Weights of a small image denoising autoencoder: encoder activation relu, decoder widths [32, 32, 64].
Rows from block 7 of the encoder of a small image denoising autoencoder, named by matrix and row number. Rows with one number belong to one neuron. Each number is 128 + 32 x the weight over its row's rms, rounded and kept within 0 to 255. All counts start at 0. Numbers have three digits each.
After each neuron's rows are labels from the 100 images, of 14976, where the neuron reaches its highest value: "colour at peak" is the nearest of a few named colours to the mean colour under the peak. Only what is clearly more common there than usual is listed. The data: dead-leaves pictures: piles of overlapping shapes.
# fc1: MLP up (encoder.blocks.7.mlp.fc1.weight, 512x128), inputs 64-127
# fc2: MLP down (encoder.blocks.7.mlp.fc2.weight, 128x512, transposed), outputs 64-127

fc1.473:175108149174098104113103111069138144130129107105163119151105129123130126111157157170129108191168170082104143144107161132109210121132128140131135063153113128028071074149133149139127150139156139
fc2.473:135129165161142120130156123086117144098132126137101120126157130120096072216136125082126177087108124083131194113124145035133114163120123114081129097135067122159115064099116166112130130145103153
colour at peak: purple

fc1.434:118152129112210132143077139184119138125115164140131138103122111101123105071158149121176076106071101173141131117167118137072123124142130176122127126109115125120103182131146094122134115234137169
fc2.434:123094092124226094135139121181138135129133132158069133119132120103120153143125203170184173078104143187177130115162141170111155144179130125109128160147092119103161193127124116121123141132170215
colour at peak: green

fc1.435:137098137150131068122131131157125107138127127079143101147140118118138154096112174141149102126088078090194193122083130162131122163068142120075112125140181140107071139133117152137105140070178184
fc2.435:163123112162207059147110130126119135141127126106166113118121123162101130172142100076021181154066096167173094126075162106135080117128122124123139117099125131117101188142131096126149152015129138
colour at peak: green

fc1.423:162169145150092142082165185108123135129138136112131063100139102162144131135104129126107126121125151158190149140077168158091112147087071137189123072100106196160100111170155113176185106087131112
fc2.423:166128189158122213131189126130133127128127128092130132128102125140143176128143177113094116080121135140127114128131109116071049141049133137102121180134142128128017094121135227132130192089133141
colour at peak: purple

fc1.260:080104056133139138152159143159152122137111122099152088118148127136119123069129105100089142140146159134218121120113078148073140107115145028192130064182155134136072112102114144163122092106089078
fc2.260:104118142109152101136092119115137142131131128132147135125111130113072119146097165115161076154093121088113152124129132163211095155194137142100129197151095128087154177143133178130133161161144149
colour at peak: grey

fc1.39:097135120095167178097103120186124129085122127156137116097155137158158096143122218107160104114093185155164122118162036141150139139182130149110123158184102125191168106112115166110161116116135166
fc2.39:137142115158088089134149133143121122156119122038125152129110114069106117149216133106144159116133034158150169128143142162100098142125148120181116119123151133163112097142137112164093110145095164
colour at peak: grey

fc1.404:154072107139148168151131135121110116160112147078086128116107112138096131117070175115057130114125173210192126127118175154138109130175153176097128174134164148061139205129126158159143154160156180
fc2.404:046127162051151179137158139152147123116118120135179099136143131113103105053119102140091145094089060181128112120179086101104198106131122137185127136113165138084178091102121204122145043214122121
colour at peak: blue

fc1.314:128124154150177081162151143175124132174130108116118172140094110079101118088211095081132187154118065139153137115062159157125119056097123121144119144090142124085051074086120076175064103121132082
fc2.314:132130139082155141132111128100146138121135125114131127129145128151118107134109164166090102118149072173107121127187092094100048162166129181105133200137100134218177193146131142127124133174233203
colour at peak: grey

fc1.175:204176104108117135121173114196087098144123135118129137119138100109183180141125151117097130112177137127128128093136162155137131107120140110092127173103158112219142210105118151116116163112169156
fc2.175:172144156168148112132067126072134125126127127119125140127133130142090181165162156179073115093086145145101099132098168160170092116094129152091137169127103134081134185147123078128132189083152114
colour at peak: green

fc1.433:133125153110072136118075127105129142108111129152180142129145135147167110145167119166119092161169130117138111131173165095159192115122128197135117081119111148109077151127118144114157108196134133
fc2.433:162091125191095097134118124111143121142121131114152097125138121058154135085134104086190085111074098135092187129111088148139153151098138118087120123136062123113085119109128068153129058162088142
colour at peak: grey

fc1.491:185158170138180113105158077098214127138093142127090142146156129246101107087137095111141144073122107095143048110101129138120114095147184097147179143132153089138104202182163126123123185123111100
fc2.491:095111094152110112146058141177255143110120118129121153142120141103184130131096096128131124138144117150116088131138106137151137100128119142122129114128151137141165148050132142120125099120147141
colour at peak: blue

fc1.61:095116149141080023141155149146130161126129116061116141132130123089151121180158204139087172134158105124100140115122126195097050123133117122126129125120154154089175149101134102145103101078119080
fc2.61:098140082147181109136167146143163133144112112130177152132144136175099084116110184117098094110070166197126069125142077183148138068120137148119120106127078148187142116160147196165097077122153093
colour at peak: grey

fc1.227:113125131141099093144106162122134149128108139071075120129146130119133107135087137115070102066051145093131123134147129148145086134098105184114121151122141146067197220115141094140114220084131097
fc2.227:161151132128134076130129134074134112132124124142100116131157122139152134113198080169125147145103155226153120133138104103092134167033121165112129138119090135082149169106124205130122188135147166
colour at peak: grey

fc1.171:101156164119084163081133124112118128121152126178099120123130147153072158129099139162110204127087082120089123142132110168148117134059138112048127177104146120040097173104156119140133166137128123
fc2.171:154149226132166098150165134123160140114120132154131140120139132146143146164060144092086109047074143122083082146138103142082128093156114097082140125109095137113141117168137065112154134066127141
colour at peak: green

fc1.477:156180131160086080172175196134159146154124105017131125165127113126086085107101084113136134115146154056117108109142150153107135100126142096143143083143109215096151128093080139106105147133155108
fc2.477:113123124113092243082111106109139145110141131165161122131149146125122141120179139170102122122162068082151214127111117088095111180169147114111135086123094124094165065148140138123129104219153064
colour at peak: blue

fc1.482:101136150155185073112167135195121115133133130195181122130112130115062180183097115096096153086127116158113120112103142117169127116123148102115135152091194123191184172159124111135147103077125064
fc2.482:156087116146124076128158127145118114135158127103088122155111129139158153155139131159170151083173200110122111114151068062122107083082132142153148175124074126150116143133125133117094154095151123
colour at peak: purple

fc1.443:077085093088126141141096150136021128121181135087120162119128129045121157128144143120156113143183125167129182145156106097124116166099115186145168103142150122108115068098088122112115100130128194
fc2.443:111117122108102134138098142112255126141116119099076108127124135127132136117116148114107124126150170216093067133128100163106137142096133146151109098135145138106123132056098120138115095102144187
colour at peak: purple